config.toml
arch = "coatnet"
dataset = "drawn human figures in many poses"
fused_qkv = false
Rows from block 7, named by matrix and row number. Each number is 128 + 24 x the weight over its row's rms, rounded and kept within 0 to 255. All counts start at 0. Numbers have three digits each. After the name is the row's rms in percent of the matrix's.
# convs2: project pointwise conv (model.blocks.7.convs.2.weight, 192x768x1x1), inputs 192-287
convs2.44 101:122174097131117197138128136136156110178133131132124135103114123126083118123117125131128131129132140121146148146142111117147133171115135107133125140123104098174123128099144135143137113130146143110110122102168111139137124065131135141136139117098121148123083126140155119157104138104147120112
convs2.45 103:131174067088142132134135090132118139151186117174100115155144085116090131152118124121136151105112126174129131136167130071123095124131140141127118155149125156137144130090131104115146177135128131133132129128119110113117084158094129121129155066147137113104133187110124115145125094117139165150
convs2.46 101:101146052150160151133105098124123089107139118140100131063137096118128117118128111115131113122162140092130159070141161156134125153087135144152143143158130129124109109144149101131137135118075104117090120143143097129109129136116138130118142128125108107148131119141109143112109164130182151128
convs2.47 108:153118131140106147073150160134116091093126108127091087178117120158109113089151138117130167118112069088132131099123142126161161118148105149135119163148091145147132099143157122135131164097189134125123144132126129143058144161117140115128136029139125107097106127112166100085131171147141086146
convs2.48 101:135132152128113133130124165113090155115098112126112133142097128099052111129129104115123165117134139104119130136124126164141145135146127076143138123169095109112135119126165154139159150120154146128136131107092133130155122198164119120128136164141102107154131134124116136186129154141120136118
convs2.49 099:169121085171157146138120102134150149125113138136082122090136137128130114109156091111149121110119153160103148134145114130137161109096134130127130116160130148121132127115140135120114138140125067114111128127112125124082133127150136145139147174162111148119122137148084124167130083145120116147
convs2.50 100:096098091110093062158136145121109125132153135132161175087124143109126120132120151150122119147132131059139095121116121066135079126102134091120103121091138142199117139124140121119139104116122140121095143110138055129102070108171148139120112134154083117165127125120129156121129215112130127127
convs2.51 095:122097107139143124203086146126095097142148141130106182115143086112127128132132137110105125128132155119124166117189104101165122134100143144128137125149087106192132114154113130135099129169114186141130113144067094132148126137128155143108127204137152132109113103142122120147142156154137115149
convs2.52 092:127128143149099144121124141126124121114137125142147201042125132128177128121135131132158119133129140107146128079120148130131150127097138121122120131138138141099135117118124099128115159127164098143128127104153137126069119150088126118114107071096104128124120101130138133159114192132170122116
convs2.53 106:130113081138124089132135190129111121158153152166112125041129116118137110131140130114099118138151130132143093091122135107120116161162129123137118118128105112142134160119125158144110108094091128125112111128123114139143177221160130111129090091082143129141127113115126155120142044136167172103
convs2.54 095:141146064104135078110163120142117149076124108172055105135133068125151156143113138133100128146128130137141131147153118110164154115099156120129132105139182139164112129118141147144138119143124111161155134146100132131147125144115140127099168131156109125132122093116151135158131075130078104140
convs2.55 099:135161136131108116119132196139115137106181125100187130050138118173101126134141099134153140113133149133115127098102120129123173129115130118128117117093099176089133131130104116117130113097138146129119119134134168137160186151036125134173098099079136171097082117119129121155120107119148126088
convs2.56 094:112149110125113097094105167136136132105141143119132202110114127146092129145125163144141120130127172080119168136152106080131181148140128105140132110156153096153134109137082162123141136129135108111127138119158123116155136138140134141118099133164121114157077117127124137155137114112143113180
convs2.57 100:117141045106156105142142103141162129133152122157129150137130115143058139135152182152094117154142111081143102150109119105119112107124135079143136134117098102142145127120141129147141097116124135132145125115149159096090190110127124137124103121120121154167154100120115137143134111124126135160
convs2.58 102:109105096136127148137128145104090141122141141114136090198095147113107125139119167132112105114116129097114149162159118144152141143087140148121132104099137132097135137133103122118141132152121165125166135123158151105146154160094135145123143056117140140155104175133100152175125172126137155115
convs2.59 097:118093106188088067121142097137131101115139148115118094189126165151060116083107140131135129140172144162147140152107123123140149132130132130120126122156104098134158138144124084140133171127111164112137142142146137139128115128130131143112116109113152134099124081138120140124132146138085111136
convs2.60 103:151153057147126130143099141123158084156153091135144097137112137125129097160133119116143131149122119112124125124109116125103113138132121098138142114108144135160134123109128127115117092129099102131123129146124082104117140140113135141119139111124094102124109087115130125085134111143111148169
convs2.61 097:111130122133143149122113143109138117151143108182147152103117110144172134110143121104116131117128150119117134128108107140119101085144120168134124123165139111165150105135151144126108155150084142120108106131095085140107135164174142121114132076157122074124109130120156119121133126143112114104
convs2.62 104:142157145195101176098122191102119128132154126140154130118132138122115148125138106157143104125116124132128115106063129149105140122109133098136128103144121115130130157143077123138119105086157092146108133127106103124122126159103128115141150122172096094132149073127107121168144125126070177111
convs2.63 101:127107140150128152154101076104133176151136115146083152141145154118158133091144131144163117121116127155165131156167124139130158117109140169112120135128174124109142111185140148146147134112109124147144111103124137112140167141154113114149168086117128147138122118128133139157147141116088121134
convs2.64 102:120111140097148082126106139119147109090155125178111112215112156124113150115119139107116151122149160128094135122127146174107190160098146097128119147133142146136110130111131131131089123128175122102127136105131123142147124112114126142118139118165144122161089116144116129104119118125152143145
convs2.65 096:149107158092141144133128076137141082093161132150137164064128091164161143115143136131148070123138131115136106168083128159119039109113120104140130127137091115151157125140111128115103106130098072125121111128107137134121169080134118131097065157093113118109134124163160142160129064099104140131
convs2.66 098:128080112092137121117128158108132124106121120131122127172133130120095120141138146134153151128122122093092094122113147114122077112127130118136128171142199132111134132139096135121127129117143058132117133141110147127116127124140126106152090129107156104136101179115171144104122080122095165149
convs2.67 098:143119110144146111177098177122110122141122116144100137130150090158106142164130124085141136139127083081148175104115167099127081147116127073138110174151141133124138121155152139122124111117119141137148113129102111138125127081130115122129158170152176153141111123125130161128114203152078117151
convs2.68 103:112118179154133072089146119103140114125166140147174217087151138131132157119102134128143107134115117144119151097204142116104131130129137146150125117162130145173137090124110167133143115101136162153137130143110123132109082164137130140125135103099107142113177155111122140149117148141061151162
convs2.69 105:134096118101108154122115168111132171167137100133117131129136084157112143165127133124114119129161113140125150111119135138149170133113143119126140150098139116156131124108128083131120119133114099129135148120122149110124146159127130134149133144142150140117141124142112121154157158136166112157
convs2.70 104:159175139107142105115097142127143111119163157109111113141108131135121155105130123125129101125140168149119095103079119197109126131128120072147116145127112140118140137119135143106121135117137134146123129146126122139117101155138131152101077076105161104089134137114112128117150098140176160106
convs2.71 100:156174150123123142104151095090137132144136118141148114113116136116146115105127106141124109121143181140118113118116129085125098142130136152117119127147169159098141105134112141149125122121138170142154133141143161142113138101128129137144109121150115090171128145160100146142124054137139156093
convs2.72 100:101086133172154145110125143112107127129105155082154190125144128138148123125144111147117122132159133099162133126114124110142099092121141156114130098139152134171127143136145172124140124133121158135123127109138141126112079165143120101115143072108156120140128168111138134133127116135105159118
convs2.73 103:158117136169128107078139147143100095172177136131089109130128144115164120123126133108078101150116109154115123117180124124126173106124112139115145164116064126159147153093125134148104105159134138139125115142112132117108147178192110112112099083077100142156139107124132139111123098118096166077
convs2.74 105:113118123107151133129102133123118088169077140153137203135150155161123125101107136144126107123131136087132153156125138157143163142141133138131128128147116157157126142158131158109130156150129104143136135120096117124105096160131113144094178119145140127116148094108146127131135136129084120156
convs2.75 099:133095077115138107123124085139102106119054128095043201146124141143145125167111153119124118128119142139128131068111139102130128142125126109122132113136112106144129153115098089121118106114127074129159142131148111139129108120065120099127097128134133137102125161113101161080125124110106112110
convs2.76 091:119117103110158105184127100123091129103099152118067199153143135139133131144123148138103154138117153128109121124151125163146098130142124113115126138144148111132107134142163118090109127091100171140120139112062125112135125152115136153134139131136114099116118130147170126115136143117119121140
convs2.77 098:118134145132132180097115089141169145101199132205098146175117125146113122125127144122122098131124157120140140153124123132131117126129144089129128136147115162148121146112134127123135137093076140123125124131132109112133153147094113125128127079178174155149106124113147141129138159105108118119
convs2.78 097:109125192180131113142146172122105087105145123140120143040103105135100132114114123129133112117143094101131098148113120107112138118125123099124126135121136119139145104086076112132170105154105157099142136134079132127154132183134134145113156233069100128138112098140128138075135144130111106128
convs2.79 100:114166164101150174096120140111144117202144123145192135146116164143125123098121159127113113125112144116097087151108110141100135139114143135130111104159144122104142129140128148132120175107111104144123118132145161148140134113173120102125148164145148119115119144125133116153129150128153117145
convs2.80 100:102138078139119137090102129149143133109143098179142128178133103095086123141138145116145133143083158117114153143099130164097130137122115103128150153155102116159099120097140141099143124131128154122138121134140116112130116103095103124104084077125155144097157157113149123117130133133106131131
convs2.81 100:143073081136136164130118116146150114149126095094153142128136154104154134136108137147109111155127186109149160113146121113112170142130125153117123119145172152186129141148114138144108140146111158129117128164114108111115094126130134102103160068061112114074108142091119120196154176141065082156
convs2.82 101:110113135177149156163137137108127124129149108179105054137120131157133116120120118112147115148099083122144119103123103085132113096141135119147133132104071120057130127136108105143103158098090187132105137120147143141149162108157127156112084170144099151145097131079103137146138140107119144098
convs2.83 103:133109201143157097096123118134082093124160145133154147156132128129147119117132131121156106112134128098108125179198093128111140114117141165140120102130083135139149133135121137123112150124124141138114116126137128124133097166146140135139147147170137130101130170120125121179135123118145125080
convs2.84 098:129132105108106096089158107143136140090162101127071120148143130135087103077126142126122128127109126145119153142146098156117140152135126122126125133126162105094114118158143139131171151124114096127161120115118126137137167119124129123153168057110111162167126121124090112127133139120119120121
convs2.85 103:162148105107075113176138075123121110135203126089054102134128166137135124135094154124127120117087136116146145147155146133139131107102125162111138120164217140105101166159085124129137129128130126119119116152150140125126141129109156124102121137144087125169163133094119113116120083131156125137
convs2.86 100:140141186108133118144145134143112132091115126100161053153169083109099136163148111125136080112088092150102097171163120176113130115136136156124122159132145126139121132124148140136138119102092158148149121118148157129168167065113124143123123169131145137158133099123119124145131118125139123107
convs2.87 087:117145122069109126142114130121164162100085102110159114125101118132121124134123130128139135137120100129118107115111093107143104149126130154121137123135136115124136156130154099116098133136163096150124113133136076148119126127147117098127091119170093091150115137138070122137138174141145135103
convs2.88 101:101113192130137202089154063129154152143121126122107166075088136120207093126129135143134130131155094143151132112125124156119134126134113114126122118134142091114123141113103094118137120114120112123141130152117160113062123095172145151112117067122112139158134140135091115071140161129121101109
convs2.89 099:134147208178085190117144151115149167124118128108163085112128134131173121175146138126126137117146139134138133093168113151131131144162128112135115135141132105130122117155168117133135144123172125106107137120124161126115113141186118112086146042144163145126142127123152109145135118131147123143
convs2.90 105:105159133147182096166127117118115091133119105136125103122136158118133116131138111111124129137199116105150134157117118096129111149120138154124134149116117143110128107142126116116163131156135116120131119122064145138173168096118134114124143166102089115127155131124168118160125124128107122077
convs2.91 094:145106069101123128090136105117128101122099151109088171080146124135125130128125128126113110138181145137110076128132123096117147158106144111127109118138123116146127146098155134131131150134124104120123133135098096114106109147114109121133174144120141114128138183140176122150122166137136149130
convs2.92 108:128150068101107133136131156102069148153145146120115126086107093141173121169122105089120131118112118121115110110132140143137038094111140129114156155126186113129113124116140143135117167144118127147125130122150104151122105127144113134143123109111179096115118162122113121132110116113063147125
convs2.93 097:133189125194120171109112110146122095118130145088180108142158117125136138107118125136135120138135134061117184151090149110174156114141137146134125130139113131126125114142074127113151167110107165138120131141150164124143084160109136111135148124130151107159119136124133109098119124092110088102
convs2.94 101:137167124084117149128124091119118099118122168141070129126122144125147140149156118118116124145154153122154115165106110138145089148162148124121126132141152148114129121123131144132123132100137136148095140140172160127124133147106122116138083176149116142120133098143118157124134103141108098120
convs2.95 102:140124123110138116185144191118104109127109115137058139118118122156152120095116115121124147106055145099142123126102110100121181144150116106122113145110137167205145134137143136122139112100131153108141127126127118123123147082096108105122096079122131083091118117123090154162160179144139075109
convs2.96 099:141172139119101144161125176116120141081176095126128165114132112094130120135139136125130138133144110144104145177110118093109067143108136127127134109128071117145137111139130145141152091149126183119154122154106074103156162112136125102154101125113150111110118142129126129112130143137198130081
convs2.97 101:152130133121103124112106145131104144107120160126114142189115132132127169129140137138104125125131101082129112162144122056140120120165132113140106135113136169115125128112137095122166128134138066115110139137098101125131117135131150116126155101099083125166149139131150116123125127110127092141
convs2.98 103:134101076125122125089181106105165092111132146164146110177145154140039149149122124121129123122144115106125118108157140101082123165144125126141141140101114117080136094100122166117082143132123121124136132135129086117103132122151117123099149129144157147135155122106131113120118118117148110131
convs2.99 102:170105156157126178071138155127117102114097118151102191173137114119172150098111117143135150133099124133114179113151150163075138112149134114120145135094111128133117136128121137138102124111125153115113129160154127133095104069147126148127136084081112121111138148141103141139147103119113142149
convs2.100 099:164119156110136193096131082128116156142093115113159113136150122129125129113137144148123111139134180105150128170116151107177148101117118078137107110101142117104157134109124119156131133103157124124143131148092165110150165159155144124132152161161187135169146137100129107166112143129151119132
convs2.101 098:135106177131118150108115089124116114098091134138127143103152123114202128115139095136105167160122167104112124183128105100103132140150125134127120124149177095142134109099122126128097144141109116121132136115135119120111136167144117100144110076085101168111106109123139122046104139131164104097
convs2.102 100:135112154121121087152135128135110103120096133118089099128148151145100119152129134110145118157173123145107185097152120147110131128144130181123123150144135110172118130137130145125097122144074167107125146122111093145148129082092123169120111110141153107109086140111128119177132085119111090148
convs2.103 096:147157177099122049133110121120108142134094128140103155118127150134127136110099098100094134140115176155138145123134125144134153154155118093113138113158138139182119115158106082119146123075103122132122135111129161124112133151174113132148176120108149109174148115135144155100130086137191144170
convs2.104 099:139130152128146149156101098148152118107155086101054077120137151154152120130116156102129150102142116147134199133100100163160175144108128158130124142106138150119126135116120143126160126106164121127102136128086117135123119101096151125156166109111140156149137090139151108108120146134109135107
convs2.105 103:157154142159115171107146177072102091161086155141136113132132137119171126132100138111127136118097132141153130092134148154129125118119105113122135123100101117107131113110136099125141128122087125147106139148144123126136124091107128138121155165154089161126137181125123146081132157139150137111
convs2.106 103:106124157183134117118138181167138131085097129149128083187132119144131128131128134125146116137154090151137130113130080131098108154148122120128111144131129100156124113135107128132146118144154104143128130147136162123157157159150121167156138179138135118141137123133129145155127114121101073121
convs2.107 102:111118155189137181094133126136117142144156130124162122104108151138171121136134110134150122141147134099167089120136137107132131133093109153119141129125135126118137146118133158139145120145120110115136139128138142107145139109141126126122173164110184109121122104109130149128122142133128055194
convs2.108 103:165171139187128133115169138124118136135115094101090093138111107124118113123097106097113119109120139138141138166127153114160145144095128123129116124117126130107130131078111127123100125152094115105136132150144155135125130081115119141120111103120115143172115071126160144142130126127144158170
convs2.109 094:146115147099128138110154180152135107098151126134146135132146138121083118132098089146101145130127107165149144094106109109148098128106139101138133126120115102113127111139122101153142131099113105105121134119113124102137113171141140106137090154116165094132145156139121165170153170140060093176